config.yaml
model: "image flow-matching model"
norm: "layernorm"
activation: "gelu"
qk_norm: false
Rows from block 8 of a small image flow-matching model, named by matrix and row number. Rows with one number belong to one neuron. Each number is 128 + 32 x the weight over its row's rms, rounded and kept within 0 to 255. All counts start at 0. Numbers have three digits each. After the name is the row's rms in percent of the matrix's.
After each neuron's rows are labels from the 100 images, of 14848 (inputs lightly noised), where the neuron reaches its highest value: "patch colour" is the nearest of a few named colours to the mean colour under the peak. Only what is clearly more common there than usual is listed. The data: gratings and oriented noise at many angles and scales. In brackets: how many of the 100.
# fc1: MLP up (model.blocks.8.mlp.fc1.weight, 768x256), inputs 128-255
# fc2: MLP down (model.blocks.8.mlp.fc2.weight, 256x768, transposed), outputs 128-255

fc1.572 086:104139058146078155095119097125131075120087104157104128103142112092144131137143152166131152137173164116133091075135144136194088135055129138195170088169094121086186178151112199152083118165106123154110130095123096130099121095122098143114036127169133172158090094104190103113098091138130129150096113097155165119154118122190128137045153127123144147133079119108147084112099088104129116119138
fc2.572 086:145107069136137152117125125134162192148135123089105125142145134067118096105091126146120145115152135134145127114141133186128169117106151127093086164152146130155163080098142036141158129087117078071109106081182176144127124187145129115076206138099132186153163158126186105138118108105114126126124149130099172174122101117094190141155077131116151174085059124156162112129091056142149130120150
patch colour: brown (30)

fc1.80 093:145064174145114083149143061145154147131135123150119107119129112128165178104110117106173084125180141130094161087090155188126111134140148082143138136129118116193128088132128132138176152126124168140110119151171123154140129147123140124104158111107087130109084084210176061164124128029137118152114128080138156176107174126131085141136113117143119124112176149101106116109153132104087103201086
fc2.80 089:133203179117140102171111031133133114125117148124133126115108090111122142124115137098131097159188092128076129134120132217127156110139123179145113117128143120087064155139114103144101091167112148114131139132134150122101113100143145144142089089104104157098127170114163204141114108208164130118132125128139137092146128138124122125102160063163103160106143115128093111116149150137138127145199
patch colour: brown (46)

fc1.277 106:117194102150137120044171084106117140101087137159128127101073088109125154121099163205156073154089131137181139110118077081114102122124159120129092117132093114186116112114146159119112078000116156127128167092140109117103120132137108156113091137102042132133080152095146125143115149095123103085167106151113178148139124076135147123131168165136124141160194171145067175152156133083117180132131
fc2.277 118:171071142116132179121132103126080112135120130130110138102064127142130180090144126179107144139126136122112130143139150059189111094112194107137139124184147123198168110131137138147141108188082093113144163163162157094116132133105140144122190123122050119133184082143085153114136159081179119151145168076139156218097135088150144133107176130110187131131089142125074197112155122120142114096207
patch colour: black (34); brown (28)

fc1.536 088:132119078139152143135087153161126159139112145099141154103145109153103036159145140153117105159145147140133139120138119118183111099094146166089125113166178126081200136092121152104063138134088162140102158101107125103176157125135111163153166139131184171105147000098104129140127108152084137132186147201132127145080128108111112119112209125105124152124165189179111132139091200168126170104215
fc2.536 098:092114095124122101103172088119119119146124122158120139151156126140122118061072160136171105129151178097141156088124143136102151180125119163165178123144125137190193070103099177114184105099205151126107090112173127113108132096123130137119118153103195145159095232120190143186066125070150120126144095098118104120089095123131125136140116114101143111142147173068028150139095139110127156126064
patch colour: purple (28)

fc1.253 118:071146146134132117152117121156161174130126123112141109140108139157188127140187152096098155172118082099103145094112103178155199179062136105144136155104154105137153188134143076154110168125053136095105145114139156112190165145083130113133184105140102134131161182074136172110188107166149148086073103121124100061111075102165110148075151119137110077124114118167137108106143121199206156101114
fc2.253 121:139136154123188135094170092144095141134117131138142108116151135160044163136138194134147142115162128131110138144123116028175121141168117164134146130128115134165115153123137142121140151091181130157102117106154129127099084136129144114115190112126112064139120194094117148158130125134140121173142148138092144111115110134085160122087170109078099126084106116140128155078067102054120138142128
patch colour: purple (30)

fc1.493 124:086142101138110087121129103128111076126255098007113078134084113156086086103136125141116122156154136112100116149142126150169155137145147126146168122138107207133092109128000141134116149132158164114078131119150147111117151083157094153143148137118093128114106128088153153138166123090116124114080123165127139107094125134137085104113118100157094100113089125101132133094091073131115185161158
fc2.493 100:108143117133137114172090106144112161132255140071124121185089131122088064164133142186098150092128159097100093105105131107100115096111083119107104130153170043084141115153196180123153088082101141130131133096077135150154127176127109121133102136068124120151132189132206140153064084116065144192041135187152118162151124155148147117194111132160141139149065144142121134122095121143179142147144
patch colour: black (98)

fc1.167 109:120163129136105116158152123128112125151137133149120152118177157199129198165170151152096126111166024088144122099148148148124118147084149142118131166076150165168221119095199094107113093105115155127123155157107136165156138122097141210158091123139138115101141137096115124056084115085117175115145106090093108129105172145143125141092092111118093103087196119143152146119073115155105166112112
fc2.167 131:160169101130129164080155124124120114153134100140117112118109147113141132151134125101130167124084038115140137154108128084107096158173140160128121145167097171163126167130111138098118086101144093136088153081126086163126141158171137106120162145158132134071100137079112143209125142114095183153165159125104143157134090127151123120109087128123169068183120178159154127141132135096069155133111
patch colour: purple (41)

fc1.353 094:141083107130089134164187123140174047120119100107111138138113160078130142067138187141094182088119118111120103194105127179052050143138162148163110132095096099158138107108128111133046168163149109131133117143181122139139129147122154136105168138137141133141107158203089137115099192135121119137115124195132152063139112158088152147121070054164129110073145058095133123110113184095093101129056
fc2.353 087:131151059124133120133059153115176185130119082130105139136099165129108149169136067146120165141151143114134113171081126200209173091157069168047099146124165138103076148130157158123202055151139135116132137149083139110083132119119150126126089121117125112103187092067122101128133179153096151116172118060100115120146154137157133112128179195196152097155161044174120156164076150110160154104210
patch colour: brown (62)

fc1.503 083:118130187129176177139130105110135143060157111142140089140121165127144125145135146139142081120112131091128078146166070056107115140116154155144155148095157089135107127135146107161161075142156113114104118132097168111102179123135068104110136098117154136190102097114130144136142127075149128100151157129179142143143105079071120079163095142141131139111141125164078113156134108092126153147201
fc2.503 086:102114175113093172171107149102162086179094159082132163119170134146172134131156140142115126113137113146128084140198167104100183172130127132138046157114154147092126170123165110138118174142143127143093104136126126169057187138135077155159159147146144082116154101127113119117147105157095147157112072163080143111147098058146177160091136128160071150133180121101114126112132143099134109130082
patch colour: brown (59)

fc1.126 075:137121216108112155121112145098047105143139091133127147073183087150165153099104102134161126155091097096140091153139126177151140156219120094164157112117114132127167175105113115164151197169113126138162057091110143115076118059123137108130158101109104153147056120121102181168121105083082111154134108087104148162169157176145144128130115121127071100169112141175111127162144154094180165125140
fc2.126 079:101113214138128122129173129128101165103102102105127131161160152147131142159141187129124184097092096075142121134117166208097122119145083014128082169148192151112151114088117156149059164134065136167157072069169142157106123161106131132140142087189110129167173193124143105066109103198186131103065146146122152083136106105109144158168168164129157127112165150063129106112144173150167129134103
patch colour: pink (26)

fc1.725 129:131133095115089136187140131109113091087131122156133101061157079099120100090111107127136064086149126100137086110149126107140112106159108077102125123179094124073138103085140121128128143193120118123106058151123146161066134149083101126166162031166077158126123098137107139108160083091210103088122128138075108113069077106076176128096104111109147088154127161107105193030083121116087135117130
fc2.725 108:058114096148130150115092126076137103121051145153138133125119096129160097091148101073094198122151094115109157187100095142140146108085104120143121112148139174110154138139161177120102053118127203136132087078141159137147133156114137127125178151126148100110156103083175126077093153106226132093097115169082125121085134148122177131130121127103131106171161255143124129134108166133109159096170
patch colour: pink (37)

fc1.685 106:123117121149112094073126157122102139119137194094111157122104174121091113139128164155112128151092130151107129153089158138199123161102178138142107116131122147126115129102176144107141123132125142151172131152109129162050146151147129131152153098193156184115098151097083108185107137124069124148137157072112132172167124160077115058086077118133084093102116152120112150133097167168055139201061
fc2.685 102:149148094120183121120184168136136081121120136086137127114107082132170151101169096127144119148077135056154132099113092136105149132095068093117058156136163113100068120095147125117167070103078166087118132123116101100053140098139109150155116155017100144152141083156065122134125141093129126069135131073139162094170138075143130117182132126059178117129108117141155099113135192168134168109170
patch colour: purple (33)

fc1.452 107:121166125095126116212138119116081093092134105094050168081166121145134113179088147074104146016141082081136146103134161173108163133100122109115158122145144153131206125125131045162128069098169174112106153132123123197163067136057136157123084181167125120056150078154172141122094126144113124091184147145150109131148084078129203136097138113145167063089132141180135153143097077154082161132115
fc2.452 111:161108125096117156127149120139134141090181187157026169136153155116160193173148103142075163125124100094108145142114091098072165099118097119138120112124111175111128150148174135162139119107109107096134140136158168252113139143167166059131123151107131135102169139161136144120214114135134124150051101154187157164106092111125102134085124111091171074133115135140190107095107166161102165130107
patch colour: purple (27)

fc1.370 082:136138100145100105123183114146147084123116092104142098110076100138110182087152134176150128101112101120088175156093115201063122141159167149091090086122141100129100114133143143110139102093089152132102140152139080182147046162158147106109120083091089129142182094068138073163168187093126132139101145193171141119091151161141120117076111135126149120118159131079166094125167139172105133139100
fc2.370 085:121101110121106125149034138096165186131134094134146137136080106185107153159121082166109150137141090178084155134095123186120132109137099155166156099118121175100130098159159113127054166177074146113124152182114124138088096130136149150102173075166143109128136185155149148088146184171129115153114085121092103132068103126104130114128149089106122151130152134184167106160099137191131098167134
patch colour: purple (25)

fc1.45 078:151165105097107140171131131122150113133094124131158130164147100087088097101110078116109121121204113151130194079084123085127105142126047082075074117086163127133129174130079112110138123120090145155125126114098083150092120107116130130104110136164126170102079128151108118121138038108132082139145186148135128168162126135166132098119199116144115140181102103219132137141102116136089156137068
fc2.45 080:115116093141128129181098152135181145130134142100121123130129151131146111142140157094116053107177136132149179132140133136061075103094141104196176103119084171156150135139136135111107143142163143183160118061131096112131103181157109132122105172123203126107133138130151107117142157179071130108147087062148150125107139121098147111164112124117138118130164145088138061132054144145093137175157
patch colour: pink (41)

fc1.473 092:111140125141102153130143064134116164154112125120138094142133113120152148084090137095129091096152124106022147063127125108190129135134155102180129131124150126143146089143149095154189170109140116131074061131176136150165166208117104153101138135104147110127116247145193136147157163108118133182122151151113200168204099123102126158171146114127124148150144114107168162134144129079141142115120
fc2.473 085:109153136113123156107146094115120123119126111134116137135142155115121129131123140108142128101174142098020084104125134104126117168113064161038127138140159121111192176110133096111093147195133098136083089153122145134125156053131142093103046135118102172134174055130177116161127160107168130081127115093103140090173125128119139137152094111098064158133179131169141151118190137071166135120104
patch colour: pink (34)

fc1.459 121:086061132141120096116134147255111116163079126080036067138095173054116164135128120143037152164145120107114086093105114139133127157102118123127044149118130066126124153160114155152109169100105155151153119103136134080112151159064080141084123088215120164152134125161143135161178165143121112158145147127074139147132143131075166086085116118129080138132133101080159123099149132133180126086139
fc2.459 128:130083093119098117142135131011181130160079158192061081137106152193095094173120135119004106070122043176135142123174193105127128102111131113158075180116139077084099143107110150209149142144184138145154115159115118028119148156246177070128137151158134126152140087158097141111030103120131098146104159114127111116153091143128115051109116147154083108111111151096137119095114120104138155146095
patch colour: purple (31)

fc1.223 079:058145115124140166089199170122066053105086175123144125129132113152163084114154146141134159120128095122092111110155148175144093113154160124132181129133145161116156130155145161148143110125117162139089104193177155200120197134129153100121150099039095134150145136111192101092138157142094126081104121093166123149076108140121131145098135154124085158124146158113179166220111103129147140111171
fc2.223 077:082143106128128170061066160101063148111118130132137106123148111178169042169119131122121132140117128128122104106131104144090190171133108186063109105117088118103157075117142096085129203112176095138084112170106144142127176088110136126087089126195043145198139139122195187181121161077201120129119125154147130142113137161127114124162147109141133129115122174084208166075125094134136131159155
patch colour: purple (36)

fc1.219 116:073127093124128143100091167106071129119141112110117132056132131138112148155121175117123144140129091078050176138110082172128154093117163132183163121101120103125097194085129124117201104109123132146128174133080107123122107123137112139135193165119106118139064109141188096117088152123076120075141088089118146097103128099069148122143108146133159107125096106142132150126135127143095185087171
fc2.219 095:180088055132112086085201138126135168120121140148140129088096101128128160141125111108136104134162117148122137139112096155002191120136080159078134116109123132110109096084114192132128109126110113070127173040170098136146136114136129136128096131110101118123170094091138114112100054159132131134115152124140091046127147141113122133150069139149109125143190166131100112115127183104112181152091
patch colour: black (48)

fc1.418 083:144055114111158164154113131146146111150066097164139093068091094107127070122159149138136097165133154117157123104137128106120179150144043120174094131158120111186156199150133095110155107095121097145108135182121067180105168141109149101125130193119137044118096096127130138147129109145106148153133156104183097099181140074175114130119181107136100145080118133181151112131072145138116122078174
fc2.418 081:107186129159107086119173160158196154145134109094141092139083110124118129144082106132120113112166178076155150126150128110140133104125206103088212118095132113095151099084127110099111156164074098097132150204091162175109114107149162116115108138101083060078157127146195119154130116089159122102162081101133103182150109181099160107119079163161143148145171136111156090145036141136159138170073
patch colour: brown (83)

fc1.562 113:034134200181108157077111164113147180140124168107141097113173129109064101153147090105111101148126138100163072135150108109124128144165098129143102126126165131157126139117140144195144187118118150160086096152194129156146091146158113129109079111129135176151113149143177105164080120120109095136139087151098162111129084158136068169137131057123146129156081083123124136160109132074109153156131
fc2.562 122:161160115160107141186116108112131114159128169144148107161139096159180063148144094142111135179120153181135153166148168147128074158104165083119147142165111130092118125118120104151138145064144138117121146065220146155142147160106076149121094100195128123170116120104117140086165116097107061179144085172095171128101145155115213188153141109160068129124151156123096100123172148122106084153115
patch colour: brown (40)

fc1.2 127:173155142122170150131105110128159116118041118181133160153161136100178152069108081171111194105128128109135114119128138069125120144127111100121158121158119133135090118088214155127081082126113158107161124109104126159140182137123158107113124141105128150152130162148038118123142208116114124150169145146118108135096086112138166128108127103101104109100148107075125125117159097142141107106169
fc2.2 128:139167115119152147141141078130160147139015120149127127103111150127071112091141105097141038171165131098147210188133141157157139085122150073180172125098126174151164162109090128155117155180096132067122152144076143118097105179141156133170105135143103101091133141183096146145195149112124123158101127119106083097200127119083055126092132140140099120113096079078179096144118183154105148147143
patch colour: pink (40)

fc1.208 105:119103159135098043142122132121086079116141104127132115026134099142114139080133122089118176118140091164205156142139062172181198097084148110151141142161148108105165117114072105138108179116119147155142159129164116193128122150152132066128111092118094093141079094106107069076100106058103132121104152118098107062127134155114091151131119088141115191130088103113142076118146115080045114117114
fc2.208 111:205045128128117127107114203117094107114142115131121131158090118132163131105150119186141115147126104175180077064145155124069096092124050135190073083161104108143131108140104167111127125126140112167105168094161073110184149098118101138103118106092187109117136110046105102148147116111094128082183118148162126133156123097132143135167150126138105082137089138182095152139193145126137123130079
patch colour: black (93)

fc1.189 107:185124108145109151150158157111142149140141097131115117115092152112144163169075130139102186137143142111157099124132112119160169117170193047157078158160111107078105053126128118094143126080129122054124144113143222172098175157150135104174127152167112116141054127099147108143130118058098131083159117138105148102089114136119151120102096110102121147106172128091165081138086067105171146173074
fc2.189 102:130151078127136147098074229109066164131120124148134150115172131132112120190128120103125146122148102107152096120128130110083152169123048062176147139187133137136158229111143143118118157185167114210139162107141096126130089150131142117142116115091160192138117096069202115127132124135126129105092149103116126117136119138165138130135054159103114117111159133160104096156102203083152095078161
patch colour: black (29)

fc1.657 177:103128132133133139152154079145100143113114143117132116138117134133104109138121137163136126143000125090121117118131133112038137130111093176087135133109125139134149135114123134123148116135189121126117140081136116134101188170140126123092141123132140129125135092088110049153128147120106126134089137147137156111142149107070112144143089107136093120119167123105200072084139121049095119160118
fc2.657 150:110142145129168136104144074125144100122086120122129129156143118124065132149125124120155133130000119096097129142132104110191127123093099148138120134166146127086121091128110122144165119138124124149140126155109174135114117130123113136088152112133134144159096164092140181125133089131113133123180164125143087089136114116139138124101119128096146126082091126217162117134116109157147153116175
patch colour: pink (29)

fc1.163 094:143125062131135116103155056143135090143138068146122109112149131158140138115130127187129112145233156149132187075126138097150192143087154200148151119147169098174138094123174124135136126130075142131115147143063121109076112178122136125159098136169061154148103071137125141123117138137134094092145149092101082157084151160113124111165229100146114093109153080123165137129120102131081113140068
fc2.163 089:076159082131151135150086054085113085124115132166123137116153095129120119040123110081148107123148090099009141150102129062083119075180186131140107126125151125085110060104109119131102095138097184151146113114091170144068157101125143159138138143128179155123149091098057125104101060186190146138128176092162138162110140139170140131163137100109149108129100188176150154158090139138116100129156
patch colour: black (35)

fc1.567 109:119075089125149160097201135136117136094102049119126114113199050133179147037143108109141159138076120092121133105115096143146080101174145113163120140126154131142198118132136089105111155143155127233068128184082179153135169192113095182125162180039112144128099089134126114095123106096114155123112136100139105138113108119113107129102133078156116126125075149130069104132148145050104075158104
fc2.567 080:114174097119130147109039132111097078114141097139127165137185088156204115246091140106134160130093134057107131090145132125107143168171133126103082113145135130124206132103119162136124114103103157037118124173169109144155191091114112137169114159199124168140160186111120135141087117148130119109121103174092118106110112095109100134109130188119152110127036144099080071145123125059137121074176
patch colour: brown (26)

fc1.342 118:141124147127157108128124103163123084093071133180135128016112104110087160182147097154138121150171137139133098143098159148135158128136118091160123108094116104168136108131184098124117100159149135123133090127110147131115151124097150139052121165108096090152153177091066138106134124145223126094112178090102128119134136146093131158124108133118132109151149086158141133128122118146173087140150
fc2.342 118:200166104130108120132127124157062145127177154112116131170145135104121152122124159150116098169117117114124091134142139103073118105188159087113172138163145113083102134119096112132117146068171078135120152202081062137126179040141121115143090148133118122136161166196136156149135105105003134219117117131153140150193111095139140132099138095140122148127108004143078163108135105164127097131117
patch colour: green (73)

fc1.326 083:128103203117149139101155139119150121142049154159124081130160152137143080132094135128102096143206147108074060178144130111190127139199163079099081144122129098098144119129140083120144158122158160169139142120104104148133089104125104146089115132150115132075165088119188182157140119086111128217161157113078074053143111050148129154175086123119139099143168136079113145136104124173106148158112
fc2.326 087:057153176142139158153112169113138135131157150121141126133146132101141104161187112168146119106170120132088103197136101115083140127137104044161136145149172139177138153102106101143089137129141132099137170118149163137068078070135109152103131138157124074092117107105098098064122121144189139119113094148124039235135132189138096137092133139115068114117150156106157160112147116156117105131157
patch colour: purple (29)

fc1.7 122:178076134131098121139138152118200112126183126196105091202139105156128125136091180069122076113126141120124147196135111129186081156119147117144132127157087115131167128108102191126132131130127143135092091110154120143159087128130133130124111147079100175136119128145083148135150119145060127124107123084138117144107124073043112105113093119108133127141117132105116071195115153197116178094123
fc2.7 187:173162128127136129077126131120180150121098136139111133115094152144052128062148119059131140123140128122118161179115113151114169132131124155143093144106104159082142132161135093110101144154118113124131127051166173145135109206129152127152144058168137134122099114190113093103134098091176128127117114142148160131064147093138121151167101024138143168121156118096120085118154178194159217132137
patch colour: brown (52); green (26)

fc1.155 082:083103099113143093082159090127163104139141120125114111127152126168155121109143123079104113101039127098148089098120175137105130190122138116107070140153122154128121066130150097128099073120170115193160169123143202149132118159132121104117093103043153112139060168116145121109166137100127138146109113120070102130120127099088147154154132119150120122179118204141155072208137088130146139115115
fc2.155 077:076165055151153123072084111178126150124107133118132146151129133177165130194156149041127120156080135110173110108136133120120174112109096119147149162180130118168142196102104129142169114109135109158114102140122087136105140043153115142140135099178152118109092145120146148089096072184135141085155109090137093110115122137120141114095112127101091095125132184108181081053139095060143123150180
patch colour: black (49); brown (42)

fc1.660 083:108123072123088079119121162145138106142131121098133115154120092163060124131132146101154113138140123101095083145113152177105128163133109108116077169130129160138097080098072086140129149071097097168129137110135096169091155123154109111163167116111099093102096089107074167116112096157125123143120079044129113117206132130139080137097128098105120126152112182130205132080111108145112218135051
fc2.660 091:017145081142120130092156096141138053122090141126148127164146166152086153173122119072115111153092148112115123151116091143139137098147103122160163203135135158097081194134127101122083193160114079077156083147133148134142135120125128140153157110176094086142125173140072095113095182068124127096136146187138081114228147166091095148134095111089143143132134181091158120085143161135099126135107
patch colour: pink (49)

fc1.588 103:151108126139123106100114160108119135110095096116117164086097127105074161132147126094146072129118145074088136156169143079127128174136107136143133120102174113106119116087127129095130140121106134125131094149166153145102150123157098194137115100051136143118117136156133126056163183113086157156083117100089134132107122150146098153187159164170155172076099140131147107100067131077154130108068
fc2.588 112:169158141131113123119172169124045108157153116112144105132113124159113195129095131155158121112139129166081125133071123122122107127141128122151124133153119139150117180121127095125145067156082115168132113147113124179119101156184153189123142125147136146141103093108114147110143181094147118100155111145065092129163138088134071125060072120182130149123120125110200121056148138110135087173179
patch colour: brown (58)

fc1.450 118:078137124113129080122121125119077150129149102125116137119142132135128141131132164162116077120115113105119186126146107089069128109147080089128148122118144083148136135099160097122178171174106160190122085147125141103107144133100128165103131109065115100113162153109131167056140134115089124123140182177124096072128103124119126121032075130111104133085121118074183216165143119112150123193156
fc2.450 117:133130143124119096121134133134159086121125105157129113134102157156078172137098124103140152139159154157164089222114140173050161166117028141153142153136141154158140154099138128126125104166149082129100116069165086141119098170144136119092121094148065185136186159138183131149108100131170119098140106163125086142107135121107118118071112090130076161159097127146215159157159137202134091098091
patch colour: pink (77)

fc1.722 085:140104125127127083135107131148118164127106099130147129152157141155092139096137118173120145146134087143000131177132158101144064094125123178157148125046108110146105139120133154139103105151147151108124122123106110164124188129128110126084176142092105112118081116152104119131123144127125133107130079183116114163038125156110134119148147102099175146076131171097094122143120104107188090092176
fc2.722 078:119133070126123135139187135098118069121143153138133125183161104145163176175118149117143134114144137139102129204102116092119167100060237204119131136110138118096096151138122112124124154124143084053095161083135103139192189079119138115176113124140082134122107125162136134104083108196142131152202150079105125122132147093176115129117116118155110125116125214081022151118137097137120121126180
patch colour: black (33)

fc1.49 093:120094094131127127107102171115115058126119096145127154132124147155167162110109140165093154093145139068034132098103178116089156125105109023082167110086081125149061096111117166174200094131141166079163149086140072088165134112158086100118117177131121127090080093088167070112102149182138117095058120153158074045117166120137112132178115117165136076109091122146147114119108147128142069065092
fc2.49 086:084122144140127123145186127098088108127140151145130167135128125103138128147157097153132150128106106083094107176112102151152148145104121031172082150123137120131148159100130119124123167139153154108181175058172154130107155149138100122124172172141102186149165054123108150139108135108169136145140081086109105255142095154117141132177114114116104107156120075146096164117113131152155116140108
patch colour: black (46)

fc1.59 076:109120098140143171169100094127120102126124126112143111182155126144147160152073136132063117120192129143189179165099129078084085094145149167104211110131141112153129143091190169084156128134110167105148127126176134151172169081114116095114139067086092175135162148072077132105141095113169154136145143131140180128111129101144162114067165129169124135122135129089165101128081119130129116114079
fc2.59 084:111125077128145166089197122118152135124121124129137120041199150138108140131172144131121114189146168095164133176160130097188149169107133101140056143113104136109087167140131106154172110119140114117147068153097127072065176139119144103088074103121094165181109133171192145146153117166076126136102123155147160168099132149112183121159134164096142134136107088169196131140081098090108099129174
patch colour: pink (27)

fc1.339 088:122145110154156135095118063128081105135119078125121095157084152129153125140136112121118120105171087133039127099155121126133146110176140139150113116159122124126105117142146178127166124109143135151095143120106102132089127143147132115123134091132101102088082151085094118153110165140166139064149116139153150156110128137102062140149156095105150100117085130161141066170133208149100107108080
fc2.339 084:152081106122124165146112090130124087134136129143140125134105144062113162110127066137154129131166138141069121154125143121130144094182190081102109127102153130086025084113112125126167159125180203153162125093178167100114139163137109134029221159156131086130127134126000115172131120150163112134117119132142164139175145134131103125056164149109154113140092122147160185116090096161154072146135
patch colour: black (60)